Rows from expert 2 of block 3, named by matrix and row number. Rows with one number belong to one neuron. Each number is 128 + 32 x the weight over its row's rms, rounded and kept within 0 to 255. All counts start at 0. Numbers have three digits each. After the name is the row's rms in percent of the matrix's.
# up: expert up (model.blocks.3.mlp.up, 8x192x192), inputs 128-191
# down: expert down (model.blocks.3.mlp.down, 8x192x192, transposed), outputs 128-191
up.21 085:162164109131164108124129138158114149132121093152152107077108154136116121108180078141150108085215121086116168140173161153140152112126175176108151114104130116096132128143106121172125147116135133
down.21 095:110112093126160147123107162121108125164190126147080131132190131072151104105157171128169094115102171174136106091108138106089046091116128095123088137067129144103145120180146147126159148179137188
up.22 099:187113108045116153164112086163122153157135137133062147103096187124162162131091075104138172176117112145137074151131155137095150150070141114101089114168170105124111091103145144095123155083105121
down.22 093:122112133053080128114188136112185194160130126101141098145153113153141138121099098130167121115123139160088164151178161106155161151125116156111178113145135124106117146207089147131121136066181143
up.23 114:147117144141123165105142141181105153151174162144096165122108108147121103120104137077139140186101122127077114082143123128152099093113136054142126052159118171200171159152127083115114097147089165
down.23 107:133166099195115100146087117124135117145144122143132136107159147112145125151188131100114142132123130077121118157107132163155099139148152127096078138110072122153094068109093190166171148157149149
up.24 078:132100113143187080154097090129117095094163109093146113117149150231107137144092124088185136123075096168129130093043126143128089148124144092151163160091150109215073161144086154098068121152140137
down.24 089:125138177116100097151123103159133070161092115108150097123132072104126130161126096142144145104086151163092057163174133134071069077178112127122186108201115163075129115101110100157127101125124173
up.25 119:126117128137157140104094118106107154159103129146197124184118126110127121105166142144119078106167099156175140168148091098107097121097188115179129072097131158118113143135169099126148109135090119
down.25 129:176123116086126143136100140082138166138099184136106114155116085165146149137107145104143085099087126159109149095164162141151122127146110081148083112189152189175093179141157135124124089137094177
up.26 089:159138153117055100107104126117101168144092078148102113103107144104125194138089129134068113129181122139159146127122104103132118131102202168099077058140158100172171099156056127169100184086128168
down.26 119:143078128086140163122075091184121151144217092083085128170068171128118149129189108125083137119094173153089130153087103122114138139136096067154167129108143124132128133137132138108157124138134112
up.27 078:105176136146185157090059171086120134129157119112112165129127077105111120087065157103133119213120142106073138108142167115118096138114131100149142160123119169138124146149096134126086135166147070
down.27 089:129150131191116131165107136186077108146151117180171083071090164154128112119172123135148101054125147101140107120156112099119105070116139169118137150153122087121143181098118081120119111146110166
up.28 105:126157099146131133134109173190129175139153120156104116139155132122080169184130126174106121157099175138128112133071089211148084145152132134104208107092145179053144079144108197130109119157129149
down.28 097:084128109104158112181198151093084055134159111122081098151124049151123117102132158152115155139131123122157078098103135094115097077159129105184074153118099135114149155164136150111154150128096123
up.29 093:163124135126118155083145107111163131110096095134165121136097160061147072139179117140152170129104182133206135094152130108177092115062158103129103124113129102083111170096139085123054126138064105
down.29 104:139127093050113105116080184094139122093151066097118116134104072124081159188140142126115118097183135134123191101164133129164164102168096158142114163117137152163100085085127200064152082063148181
up.30 080:130116100120075177163163115121061134157111161164145087138107140161134152188056140170136070074190107113135137114102133183159137121094117095097150116145115084147128116097113151093151179083153120
down.30 091:095181105128052160100085121121176128089124152142069138113125195074091103140145132163124124178142140128131095137144151109098150134121120126142181167148114156155074118144125114168153169056143107
up.31 073:163144137149184176098148180155204137099047074162152154151148129124053154087097159079133112103088173075144184094130101142132097092116119135150107135103106173147136144129145165186159123116106143
down.31 090:104158113100194076126157149179139117166167110217140098122120163137159116114135154117069111102126164130091131157114117136089086107126162128179096157079107128090144155166107188105142127125081137
up.32 152:135084101102138137077094041104082128140161173212083121094149124123108161147121158136131129100112130122088123084111181186145145108146142119158144077134085087197175115146125143067077125115108100
down.32 129:143055130078109162112099132083094136126131130091122135120112117115165123154101163091160098134146131121153093111158123071163118175122109110076150140141118138159056131157129102145089113132124129
up.33 099:087190195163134130193125209123156152149124152159123147182130083097102140110172144144104180152118068062117138120118142148113177085093152155075109114107111088095121108133175121139089131118131091
down.33 095:167134150139158093092086171138104103063134114118137094153137129090128147084098128134087097061167110145132080120103127113087182142194129063112088131085181152119116136202085135119115142097115102
up.34 113:074082139133119109064141129141101098137131085181161147078136186123066184127122106115129150137137151092160105131103198124144126120135100105094089070193109109167096107147088098134066129119104082
down.34 105:130121115142143107113092130134117125132149147147116133115149148118123115102178121137070141125125093167121167115101102109127079170083124098121184150075121099154125087148198134142157141188141109
up.35 087:122101174126132102196127155167075137167145116118141171132161113144115167117161139115136128160153115126044117097146070104075122153175093175118176181111155113116109093104075101144172120128113140
down.35 102:152080114103134119069062138127106136135124149160150080159174171194117157143177157103090169086110208094134142145074140163149091100124153179163115064147103141109152154166108157120079172142122120
up.36 098:159126196143126104086149110090150152147097153181126098154116129073116107175127139117128168090172175109116074162124153159100150125092131054102076097085162130148195132163133130099148139111094123
down.36 094:090088088158104137121166143109114129115223145101166142181160138091119128122097180095103079131124153095155148161150117093205153145161177040077084096126146135165115097139121085108202129127167086
up.37 114:111117134105154125145104139174068159145147120114142124123109123103170133104125088120189152150169088137165139104096108196095146083130170108115109180139129098117067121122111139122138166060215188
down.37 094:114139127097118146098165103131152176134170167111109110112160169123097126135174122160163135145108110137129150174176088086107171195096161098075114168084127138183130134146124093119116108120126206
up.38 123:099120133070098089118165120094137159104111162084115107122111061113145119126089118136120141112168134168129141160201086142120154144145201081101106070109163136171151120085142135076156124119077060
down.38 120:107159142141137167189123113105074091161123149120178170142107108105094148114153129109098203127091104125143172114142119162121138095122077065085180141176153091077154146138118163113148154111169077
up.39 066:083083122190129193113157183124193185117142103142117093091131138162173138156103125157212083174124128114149059159172135062093141125124108057165138101118129162174191127111125105156117119143184110
down.39 075:068158073115091179133113111144144066152069144172123158110095145177101165116097133107101113102091085115111137124149197096148100128164171162138139163180114099183123059125088124095122151142135143
up.40 077:131127114120095138098163126132077167105124134093195128143131157137170110132146115097082112143134104103103145165129098137167179118179128142148147104170115094070157157229165114163148144130147164
down.40 086:170138162108160130086112177127155109097168133143116183104142157072155137101133107129165152191122105155063160134161134132118126064135096089076158151102142081092104114130086158144112109115158109
up.41 091:153151131154098114090095150108099157086131089136094132132137143144165137171153169137141080154162101167162059068167122137160147100148195165120141111093123097155150126148131091156094075087145099
down.41 100:106145138162092125059121116135165109109105144117133182134171140111137122147138057180147144103084125108108149142111172166138165120147152180132122065126138127063131131141132138200088151073148076
up.42 133:093068105151121142140136143079132136106125103117171087159152146110123191158140091151124113131161149121175105127140131142136094109075086151177066119146140119085163075107158140148157125126185147
down.42 104:137150132109117133112172053100156192074103141177122147151084044127090099166118147122178130169151107127111106149165110203098161168105190107096109133141131151207113094081157062096177051148141168
up.43 114:120196074079155120074091182119109084144138147092081119100130110135144167125103125124166135066066136125106105119144129108075157150122115149151117163093168095071109139145142158128131108168106150
down.43 108:128115119133202149135097141106093110122150121152130116175128103137149105118156130131140163093111114148135151128217085143162171075089047114114180143179133125141137153119112103092122070161158135
up.44 147:152086155106108137110102131138067128116126089172157124085164184162218106135150125096119124119140140119075131113124150084166075080138107167088120162099087100089134157152102109150093230132202137
down.44 128:110095102149169143161162107145130037110119104111093166119133155130131104057049167110163154136149114138093116133162135138154129171123060118160168125201124140143195106106102170119132178152111081
up.45 140:113114104127157114133173098121151088102088140109087142163141125123146137134099126145131068135129135137111167110132109176096143133111170150143124095091157108107199147190143116065035134128079075
down.45 118:118179133170166143156095120102135199105118116117098145091144135111073145178248115117109168139149127146142116147048152125092155143151210147113100138108135138158099098096132182116172123163114103
up.46 087:159101152094096167141150178122103138109062146146062125114169153086161141163160114119116109106151127120104155123232129156131123113133147136193158118097178115143100128129145156122076102139104174
down.46 099:110133086094122101142121160122173148144129088152112151173103220155155111137131091090119150090186113112120101148137095125071098096143086175170142130147199132114125075114087060126074091132152076
up.47 090:122149152165165142157101053157171088167068067213114158117170116150121117095087144132098166077152150169193124130056152133078123108138143178139172129085143175081069211141175136085186123087174149
down.47 094:108165140166131078106141122101089146134176150076173085179067157112093109169164129114126128172145166089174185118082130090114116083044137107184064104070155129101115130141075099105125098104080103
up.48 098:134081101128083094059139108162150081143116096139138116145119151120148115108088182148121190064126118122123109114147097103089140147118131136098119148116093118168147096148042117169045117120171156
down.48 105:149130167135087143105107110168173128108086094107088073111133097106077148113201065140159110040153194151113142172119146106102132131165159114109103117139143127113154122155177135114101180138152090
up.49 072:092093113143133061093170121203152143110118051150164131101189092099084131103135157094128093118159112090089174103107130104071180109156125154163159128167130122152102108136121128159144133106127134
down.49 080:101147085120132112131162091120124142143098147112139116125107109117043067180100073078130167093133086142096030099090086161168075116164179062142166106126098207128182126159141130172128129122110183
up.50 095:131130133122123109131120076046108131128138129135121176172180144104150085163073109154161104164123126127163119101132128117150106174188130116111105039145111104113134173110127122132122153186090121
down.50 103:110135114214155097150135081130089161087148128100144107107076170137108132140189108096166146082120141140115085157184170123118119096136127151087120105176178127106190137099145154146128108125072161
up.51 102:121139093092123114042100123151084119097114076092102132082121181167148096097150143106122145084143152138160080102132080121183108083140173153125121050104123107158153109096141163140117127114086148
down.51 096:176144130127090159165121114158124130193079106123091123165053117140216161153115154124070123147076189206075144116200197124137157148142123111150156149153118120167113058135079179158141124146134120
up.52 113:145127127163030136131131100128118123142158159074098107141154116146151121112100129074105182108168136190132081129185129160104100120141165105084180142152169126098114147147087124128109136083141172
down.52 102:133087131100099077141165132177131109072136123121138132137120144112082113085167091133162072142166150077095135142123134147063203104080128126184169055110140116097164128102125077176127146107122168
up.53 099:144145077175085161144128174137166113147104132150156122199074133099138119113222144182070132111180108085143095105103146064151131059139074102154197130112117126190130104160111149159142174119160159
down.53 099:102121148143106179145143091173181159161086061127079177134179097122114132126087089145091096213149099158111177062097093148161119172169141128098107137098083122222106062155145126109111079097183072
up.54 101:129098175120186132144143090169155141168127114146196091152096094181110118124119088123073044195141096105126132151110052181092118173148160181166155103126090136148091135086098112143194124056185191
down.54 103:138157145112068130114167155101143165158156202128112173146200114172121113131170087135127134078143128144115164153127104087122162162136108150123117162093113101104100097206148158180127146094048063
up.55 103:118099129107185105147083168096142113082054080130136122120095116116105095127119141137136134118129156092108157105090111095056093124058130109143156179148141118224112158080154155129094134064091189
down.55 098:124113115225090098156147146161129153121136152068107139134208096133116122135129117123128087142102166134163126090085147128210124118111137125144092146139144099135106129119132152091164116105109182
up.56 097:155154112198084136164127116067142182102151173137147116101167156139116114098116129141129088189142077122141168144195219112205185083144106083144068121104105134093180096127161128114140129161133145
down.56 095:165113159155168134111166111209070068099150088101116125103139134125109179044173160089146132181073069156129098163113181157115133162185120093120131134066137182146106135080089126143123164141089141
up.57 097:111075115154085112132155182119170110160098154137169074111145083109164141171125112117172109146116068063131133223163119149216152107148185111164127135149085146121110141108133093131096182152209110
down.57 098:098143140106166187083120078151129081065128149157132162146117134199087130100105144071139143133129120183100110129104179135109127116186102092132102107166115131131141106133062145164113120154099059
up.58 098:114082103092111124106092076101135109152183127053183099139143195150147133091147180123115113079156138151145105115115135108103084110142073085118081131119148046137163163114111083096185202109169128
down.58 093:133142098120121130179101102137111121089131143100121168097122083080147129119077148124142121177136126150140150111172151184154112173135175089140157100101107176152132131142096045132104143149133142
up.59 105:128062131127097123109076125119144154153135106089121146128107095170138193167112167099120101131143104135180121158154171142112148156116127126135207087164133155158099132129130043182095166104125174
down.59 099:113171151114196135139115141128116119099142143201150088087135162142116113096189084162123136107099107121063174136183166087117115154091120147101128091167105113089186104108118128098144155113114112
up.60 088:115066114103085107192143118110076134146124161140141116185131147139080253110134139099119109110112157137124145150122099083100089115049113149156108098123079096117113145179145132137107093156144114
down.60 093:134092090062139156161204122123166164066121147119141160114215162152115115125071105120138128106154160117137114124186063148104106166097163118089129159099132114139154101119115029141147107102169124
up.61 114:166091133159123177139102137106138133150131128124113113140111110067159105097120162205139102120176117101220160110161110140122130101128139124166102124127133131038163140168158155226141134075121184
down.61 113:156165118130075162143082128146122132165148122103120104122069142132107096173095116123119148136159128039144143152104149109110137121161176155136123152116118140169117073117135107177121111074165174
up.62 110:144114142126100171133113114095152102178135083150111165126099114104148144126167111131118113167147110101243119121110132162057209134106128109101132130165155117160029174130114053151076143086113137
down.62 102:117072081103110118138142120100151160069125208130106103106115113161108055071154096083125113165135128069144101143068129128156140193176126131111156142176101122152155149103083202127084128116129157
up.63 087:062088133089111135133116156095126106166056108135135142152114150110149143149093082202130114113168092071117090081165147081042112174124082144139147129105184099120145151097150171093096163109134082
down.63 101:109138151144042146129151094121188121127120202166107111118117167166102101126092109136126101102135170140087077115199163110114138085130183128175211104165216121102147104154066087104049095086120157
up.64 079:026122128185123142099154179125175110126150176146083136061061157091162177130118143115110152119138201089091098115128142205156059123133155119166100170110127156153059140128056130132149149121075099
down.64 086:164126131137118133131110104165104060152166140130145097142190113105174110119133113128106086115095177129171147154109129134090162129100142098171085124116126105143190112157122156122078139137113105
up.65 138:140126093056129131100148087114154154163117105149121093145101110109122140125139150173096130107161123157116112170144141148125104121131081126176098072153116105190102151182145161133185171124090126
down.65 114:125161164059104113145171160127116106080146116149146092110155144132164138196105164140104135128169146133095183114122133145169088174201119065088114110117083139140097156084133151067142100162128176
up.66 076:106125152054139214135115101121097138147137139118167116113113100104153134133119103138138060112118148163188109076183071140083130131161161184184073196120105116077133137143106079137141106109130149
down.66 088:146145136098132108082086160076161149055180138111094111166130103156095119152182153080106109118132130095117112105083160209094105145074159153105145156157091133164080085119097094146137201106125090
up.67 111:163180081067137110084091148145098134107107156076176090169116134090083105130143110136120206161098099091150116121146050125084180136141156145168130158173163137136161095230132119129133106184132134
down.67 105:114084153157157093143141148111154070153180112143154103121158091094139146077123167156095134103149119107066086087164184163083153112175166132080142095036203034060139164113135139156146168119128144
up.68 074:141110124174139151147158154098140108083123092117131099151105084097128080127115142127144134175066048075097090107105154149127164106147175127169136136177135075120113095175109120154128075178110192
down.68 084:102128165126128138105095167141124135167081102128166122073124127127118130104184115085110108080158081132047102130111073130171147138133070146106172167133163107103106189087124145127098100193135134
up.69 087:112112112135134109121157218162122149120019117122123193089115107182105193079069126155208123104088125057138173097179134095165087155105183122111146122125138187118156078137159142141140102142110131
down.69 096:138092129141132179115119148163166117105107137142188120122076116164168139163191225144113150132105145129146110154100087128161160094149123115159111179119102101096092204147187118090112111093134104
up.70 074:197113113118154067118058104132062056164101102100151140113182129137162146114157069109218145068146157112125154114169098143113167159155091126094151124141148159050108100131114146120141102135115088
down.70 087:134126138174127104165081152120155121104086109121129144096154107168140156130119149093124113098127138188128136086173124071190114095133152128138108175178146146036143168147092114087102092132160173
up.71 096:111129083174128135129105144132122081175141077158108120149170187131102147127151140196108104117086137126159069079077196135084134099174081129128167084117112088156136103151114098143071110149093087
down.71 101:080114093166050150112149137100148165118137079161153105146131102141138084155120124118073180143169102113136109139157114134143113182219119128144138133159202106109140125130097109160110175141116121
up.72 116:160167070150089143091043147098164094081143130171137141147101084163180122110117104127100162143145182112131099150121101106130052141094182182151135222133108157106098146063105128169183137182133168
down.72 102:106085134094151147081156149134125151121095121093129060154140092096189196146163150145102156087116110168164160071161107104129087179117113116161125072183131152126148188103121092110167157127143136
up.73 078:129173111125115128128108090170100122122128140111127083126118161131136113109143190112063164147096097116115140131106121102137186125183094144143076055110168112168135157128111059164156105101114116
down.73 085:083079158084136125117129119143113113145075129116147147079151144130134160091148105188154108117105149105126149114170113159162109140120138104110086089117125119205214129136132140185074141192077154
up.74 107:102153102153109129124149189064100168096100134085144150110101132117125066116117183165133120091167132112108122151110196087113120141134117138175169134127169139090187119141122109150124036168165153
down.74 113:130153157116135090181152093177151118108114135127133113082088138137179079114132149102147143071137095114171096093150120139119122169148087138139139092120153146141169179143172165156144182116158123
up.75 131:119150131110098180096139100089169099115093106105095114089120087070116086086110119185152160132128165117187141182143132174175078125155167133127133085146139136124141118097142141131075127115124089
down.75 109:129136144141149113180091175136092106155133133116193112171186091184113150119132144131115075147128121154117153108118099116054191102101109100151186138093109124101190133116126149130165125143120099
up.76 082:062072174157161125125133147155122137135128076107096080146110143134118095199120181170151105083113088109124152103072072130122070135080171071166119152180111098134121124184042102158101156104147151
down.76 095:165136136151105134150086072135100149159159127091141122061145130086161086096119138092144124097145143132095129188083118107088072100109139125144132121093157128100138094136094030104113169171090097
up.77 079:159134119158148141080147163173067100115127101129127120130150159206081171153097114136156110167177144163135123062148128103175158100085103107188185124134145092086146132141176080164096135158052072
down.77 093:098136096169094140131164084150127077099112145164131079092145143133162111150159147100123140092131141096096070153116121157092131085123153126108135185154184172103114129149107058115138071096148118
up.78 136:140118125125069094093123085140129134097100093140137137145175186119119139119112108130121163088107130148139141143147157115144108131156084117116128065134058060163112134040060121135088193126176209
down.78 128:085128141165178115123139112145117105192153171168103126153106110064134117100119092116149176071146070101129142148150042123114129147150147124106206121167144090120162099117115153149066172130128075
up.79 092:202103159110197097133113151154120154127144112136126130150132123148145158127140090098128153136170115074165181103140104137180130150179142143159148093120143175106136103110187115165064097130173146
down.79 099:155110143084081175172108141122127119127128059198104122122088128138108104117131117151103069101129113153113138124076176096159131126157099161103092115101123116141134154234195123120173129141136121
up.80 075:102075088097141143106110115152133111113127141182143112132162133062109140136074092127118084117101125184093097073165105117095134133118125163161084149127130109134148137088160108090039060116174153
down.80 084:145064109138100146119146138138134150145114097141101109074158148110054086140100120063080134088188142139117136170117180216118140109175164129158133142139135196130145110137136061108173088171068143
up.81 088:097091149122137086189102107079096150102112086177119104122134185119098098160094168119091055127147105116119125135110123212186125140107126096090160125129108125068071126106094135061130085127104047
down.81 095:179138108169115075105093100141145117066164180086203151079102159120090097139131156144107131159114086160123094091128112107116132121164125102173085090129123135126104105128138113200122113144108119
up.82 058:114081039140099150094163131109187132103137101183150115094120143140124143147102121153167170109070109076139157099115111123104157053180122164164126135170074106182123115120168151135163132119108156
down.82 079:131122141107140139131158122165077152200145129160153128107092151119136071126104080134084162144154050132129066120129151132170111164141143092193113149164132120097173056118092141102102134140122163
up.83 124:154088066149129088102109075174143156134159226076162160104086131177102082114051113126119107100144132118084123118107157129121183126162156156089232129149110055156117105114180125163113104129149074
down.83 126:166112118204154130159080114139216124125097145124139149136069157091108052156174136157160119115148143106141105078136107094151143157130114127117143200179136137161153130154100137139146077087149134
up.84 118:172128184109115092190148130137076088126124167086170085132126115130072154124189157104132085111163112137139151102125129051173058149124082153172038133161153147186097168134102067139207123157111184
down.84 103:152159073134119088150092120169117171085109087112141118131141152102169122121136140100100116088115150129104149097073128095137106120066146135132100121139056131173088096118128134122123091151093121
up.85 097:105138105115111158080099157124132123135144147093172136137141137111119069136116127129197098155091087149124106086144158124198141152144163103102152059116146132136174158142146086089103078210160045
down.85 098:171109107168160080131126102169094112101139109075167116124032111143137159150091083125104165110114161153086112125127143125142105132139076144180113156122106159130148138089135164152153207154109133
up.86 061:094103220116177123154139121094124122132130151174152127164189103134144147113125155125122145082082123152219103101156176157128077127110142074147095140156157137150177152163161184114104119084085146
down.86 075:151124121140087133173124194161094194118110172141184185063102107147082079153130161091135113118192157055119142131148131125090157155160128127170112181117155136127133147083114113133131134159125158
up.87 091:080091135111091135118118154169091161138094125149114112142110095078162138101178126158108205177151044125115136135137106125149164111092154154089092098112126095158093098172067105122063136131140142
down.87 110:204123155159146144086099117127142075106184118135147135143070181183133141069144137159115078171095158171175210143104159156145113113141143096097110109124119117161170147159164163126190126143146042
up.88 087:073161093163085123087088172110076129087124104104113087103062094133140141130162152164128103138108158103159069107108115114122179109117155105128146124124081088124117162123104138138095188151170136
down.88 101:037099144202090156152116099178122134081152134130150099107113206132141110124119107090142104108142101126121140176186152134139084108202129107133143097073096130128071085105152121107102113097162114
up.89 115:110165124108133074109170123060111109109120189090108178111074126118146196127138119076163081104071179134129140144126155125079134094161128116189124125151126100141171159135156067133168108152196099
down.89 110:137172124080182144074176084114130149153135105154104116125092161135116125082140139117206122093121080126111171125079138112156120169125085103157109129154120113189129088098098190143118150092109126
up.90 124:092161095119120102136136203090110157124156075156077136099118158119109138078106137138120122109117114112133128121137095130141081114132128125169076212111104170147179117212167164142176163144090099
down.90 113:144113136138142124159124093162168120153075191132147189104099153154115126118131174114211075109175106113166117095127141145124163117101127149120142163125129138063196112113117106118128172157149048
up.91 140:068114162164155135165107104102157123137059142104077119107151091175145122078125128175150133112151132102132142120143151142071136164081086112020121050118153121089164153076135131117119136133106099
down.91 129:131094109116086089107093139088116157072152135079141142100151085147157110161123121158133112150136182124125140151124126145103148178114193103120117117127103130139089115145119120118141073168121125
up.92 091:120138137074120100142136138071144134141140081134197084119123102093097108130128121162118094106095124133105130165091089184145087114083154148130055162162180110145190118121159169123157121119118134
down.92 084:083124114072108108108086118102217153054173140155130159099160131150155106076154132107139128152150123134182104150126195129159218176149155065109127180123075146122064066109164128117162120125153156
up.93 063:145093109134138141119129123171121117086128158144103159108106179124159158084120114197161143129148121124171116101110085064076141126061120123116092104107163126103166099137113138172041096133169116
down.93 079:133124191148114091144106164106095167162093092181084108100113112119096167155051117131094140087114144143163149123150115116174058157112168103158116148142110159147089121148155086080094133030108197
up.94 123:159116096083147082138113141136093127090083135066102139091127147155123169080126119156152160175121095144094073079168109108060116136134141148142091144133151169146133079195092192151164117119098107
down.94 110:121084132202116092155135111139115059123178170103144145137082085133112115144175109127091178119111120075109120160160134146124128145094162165118125123152117090094168172088118139091162171098154137
up.95 133:082113147151116183118141181146140132145133083123109112207128128159163170150194139137103138162062142116153081095124119133117074103064121135178123139125147168112144179123226027163095117154103168
down.95 107:121133166133182162122080132130090131058134152126109140142116122133183114144120124166109133179153150156195129091180125154086102153132182091085096088106163168211093160160135175121123110134160198
up.96 109:072113112115118139164157151145087159107157149148072076137076132097119150070138132187087086112114073115118141113140124099145115157181113160082112127096045132137140173129092127084155149073145125
down.96 099:170103133191059147076100137076181116180079134139137170190111130131173136136115164088173146148182143083142141130090143165130137187131115068093096097073141115109143155131148108194154169164155164
up.97 124:126170077165103134137138107146110164124135099183169112123106117128140113108117145167137096124129156123094101140128144137114145196161077100122096131109109092181135134156087176177113175192075100
down.97 127:144143075143128133195136094127143135116105180071144116148157113103101114137174175150140139087099169093102173124192114141179085135078094176146131112126127156055142094140171171102161101109131139
up.98 085:145150102150130168135162119180102127107127140159114123085104157076109180104118091191115129131123115113161171148094117144119105162115114178133146094087076167174090142131075137167069116178117118
down.98 096:094115111115108145095116129109186135199143033111083102133160127149136134152141122102127172084146172148198175122091138096138056156120114108142099160134123112108149086167148127100115115123168185
up.99 118:108079125097118146133134097134093093107109113072142123112118131110143097089142118161190155146109096127127143164170096108117104142153142103126152105152157143148066132106035159140144127143114119
down.99 115:158064105122116121136093145152088022161169105118139098129092126129144132072113090080045109100084139095108149150123114124095148068166142164086097176162123148093150159182101091129097172136091043
up.100 098:125084170134140164129162117172141120124104096100124144145116150187124110111112109164115133131138127160135132064117138173121101120224140131086202146117171156109173142075185147119140137129127150
down.100 098:151145154113127082095065137187067193122153154104139144093112120117125137109158120118096093153133134136084151121085110111109163077140117110156121106153127083181121161169116178076118176117123180
up.101 082:124092153099156063104145082126096092081080079146094129092198140077133164149110116149062154174116158128172127153155160147109166126145126145115091114106169145128117121172101048139060077159071104
down.101 089:081109101100100099122191115126171170164177143084119123147177106189120098142163135155161100102167130078168133145146114129094112143133145149126186101146152153123150196158113152108171097153150151
up.102 100:135179116101127191066129094152054166101134165172118149120171172149099119167164104123148083102148089189092180138110150169107162117116113115088104101167099149132170092113102092174116111127112110
down.102 108:133160120135117138107131134174127141125149108171120086092185139163171144156113157148122147201142129081192107066137131074116112121088146112112174162080079110120104105096140148113194161136181114
up.103 119:145117140104149088110163155136140078107116090182125114099161098188139164102123165044136138092137140094189152151130133139123081132143106114160077143153099082063170157113160113099166124135130167
down.103 141:186136108182116149113086140145162174139142154120121123121083210132070090120095114157140120130114133163131061116148121157085165102109172158128089186054141124109132104126117110170102104112134126
up.104 101:116119074128173141149114136122090178177164070111100094122106132101175084070091117136102146122161144183162111146093130102162135148101147125067138141112106117097147148119126181150088190113125133
down.104 098:132098145145124100169179090122088092172176146167141109142179127125095152109090134116165156137130177124055122113131061138143089150137010179141170123133112135178121206073143122163173114068124074
up.105 110:139164170096182133078136182120087153182157139095119141141152145087065221139161153105106103128105129176105110143120111128140116140108109102032139086073120142131099154080099089131154164087142114
down.105 093:097124059080121074153158067132109105095140159141077163169185102163148120199147150150106241146156115110104148166116129155095159107088132081140110179092100110116123103125169169115120102114090123
up.106 127:106131167123126096119141082068138120111091173140169155109113138098086123100095124152154174157157111133185175171115150167132129114074155061111143163123094146194124144013090158134172159123094133
down.106 110:151167065163092130149132133103091104177172114099126099141158062107083190186184127135070185116092123075193170151100134089120072147193127098112108154189101071122130136125143158089079132140087123
up.107 103:117092127114107157145164119120082116169132099104126148105098125183109139136165099069146135107137120122182118148161055116165064129085120118126116135097061132156090144121179132099113165172169115
down.107 102:135160102125075149063105153063136079070162118120127135119108113116133189199137080086065079107063140147161159193135146097160143120190137111155124118113102091095102115132142120083069093166092119
up.108 085:186161125139141135118125136134134111131093133126072169130140159094128068044116113168165166127196135110127121097137148132129085101159129116121131118169109125105151162141172137163111199123145140
down.108 091:096075174187115152180098116157073114120130124088150132111101096170144241171138202156062060169139123080092150086166082146091146086124107162104179138170148102125063120138039124084155125112148109
up.109 073:149119117132154158066134156137064103126095138107107066086112096166138179126153126170158104073092087008132037171170143145116133154152146131127118143082142106085094110051098143060085152084167194
down.109 083:077153153102051132125105145147218178146062108113163133125153130126091112157215150166120142151090118170123158154172130148145149100166153116181151093154100154073130170174153058133126087150106095
up.110 079:104141106142130115067138102184113155116162175159134127150140143089156139113125187091140128133147116169100172136102136127188160105133121145101098154150127100098157129183071143158107128091154126
down.110 095:162104139138183106163158136158161104153161114120133168092157110093141117118130126130136117136118179163131177178177122138161035115161103102171123127106127126143069126098166138147174093171140135
up.111 129:169101159140120132166109109147106157156114138143176153193102122187106143170106117167076138129099121140115129112067095122108173120106161108048087174140124139123099138157045158167185247148161122
down.111 116:129176164092125135149083132119164191092075171104154151079173141145132173145131183149179097163155112078101068078149135136128092178093116114156179151169128137146116081183122102180126130078184096
up.112 084:168078190148137095135124141141133159103162156115166148127146118137125141098124129142153093150051084094153164120188045089143191132126189161131158096163128186112149123140113118160152104118154070
down.112 096:140170043158225128114110113144133144166095135133098118112112120156146156162175159151170119118153150128120131167147215101128103076113115156118153166132161120079104159148110115128079154145083040
up.113 080:101137131165117174126160101069058158155130092121141083144163134148172128215163081109140166216169121138113148159155131189148112110082098100104108032116129130187132171152114155103195125117150120
down.113 083:151127161101102090114090172109111124130193097125092120116137139143143100100071054080152114180126108125161115125139057114100148163144114129083105130118098113098064142130139105095185156133085163
up.114 092:131115091150101124124117182120038043092192129130120144166090144101195117153160107182148134171095126111105184147089113148134149119135149162133134075129143136127103133147087152136092136151136159
down.114 100:099081191134136122089115098107123151153100040180129096125159188119171145138092116097164120057106103117128154139138104081073080139063060127087143156114061149142157118175163135118104135136146121
up.115 115:078092130107188120174144112109128106133063111131171113127159084057171210173119140125185103156122123115137124090163173094159141147084120120169116146094091100129072148161134133125105144144103125
down.115 112:091135059077124165123188058099128180096120132096144137081051118168106151094134170131193146147126134101120096128213167103116101134152135093136115139118137185134151124033153121150153089115098122
up.116 063:119102133140053135110143137173122133143096125095110077084125125159175092162080124157128129181147115120121087152183112126071131109033126116116141154137151117141162112084215121101195089124133077
down.116 082:069159149134071106112100187161139152125121115087150144155067176143072090134109084107130133099096171078137109118176193206096187126140132149177168145126138162137081096140112076163123129107137124
up.117 098:138154076166117140151140120119128116124161192108101047155146141127146088131104137111160146157098083189139138048166124134183117111130180170126143146144051115131162133165104108159176135149121071
down.117 109:101095145115102178124105138146084137161181141092094165137167129187143128129179099092157048163149192102068162114147141149156122156076152152158112172064122108151060081117128132134172109101160094
up.118 089:095165147121132186134130140117144102094188173147135170161121123148143119096084149117126085124107152133115082143137119152159091143197138210201157142126230182144077127114133184123088092089099096
down.118 099:124152141119166085126133167086192191156111134197122155138158206165123094104171111116101097080107129115104091145132138136085121084063112093162114138170134158114102104193121084141142138141072151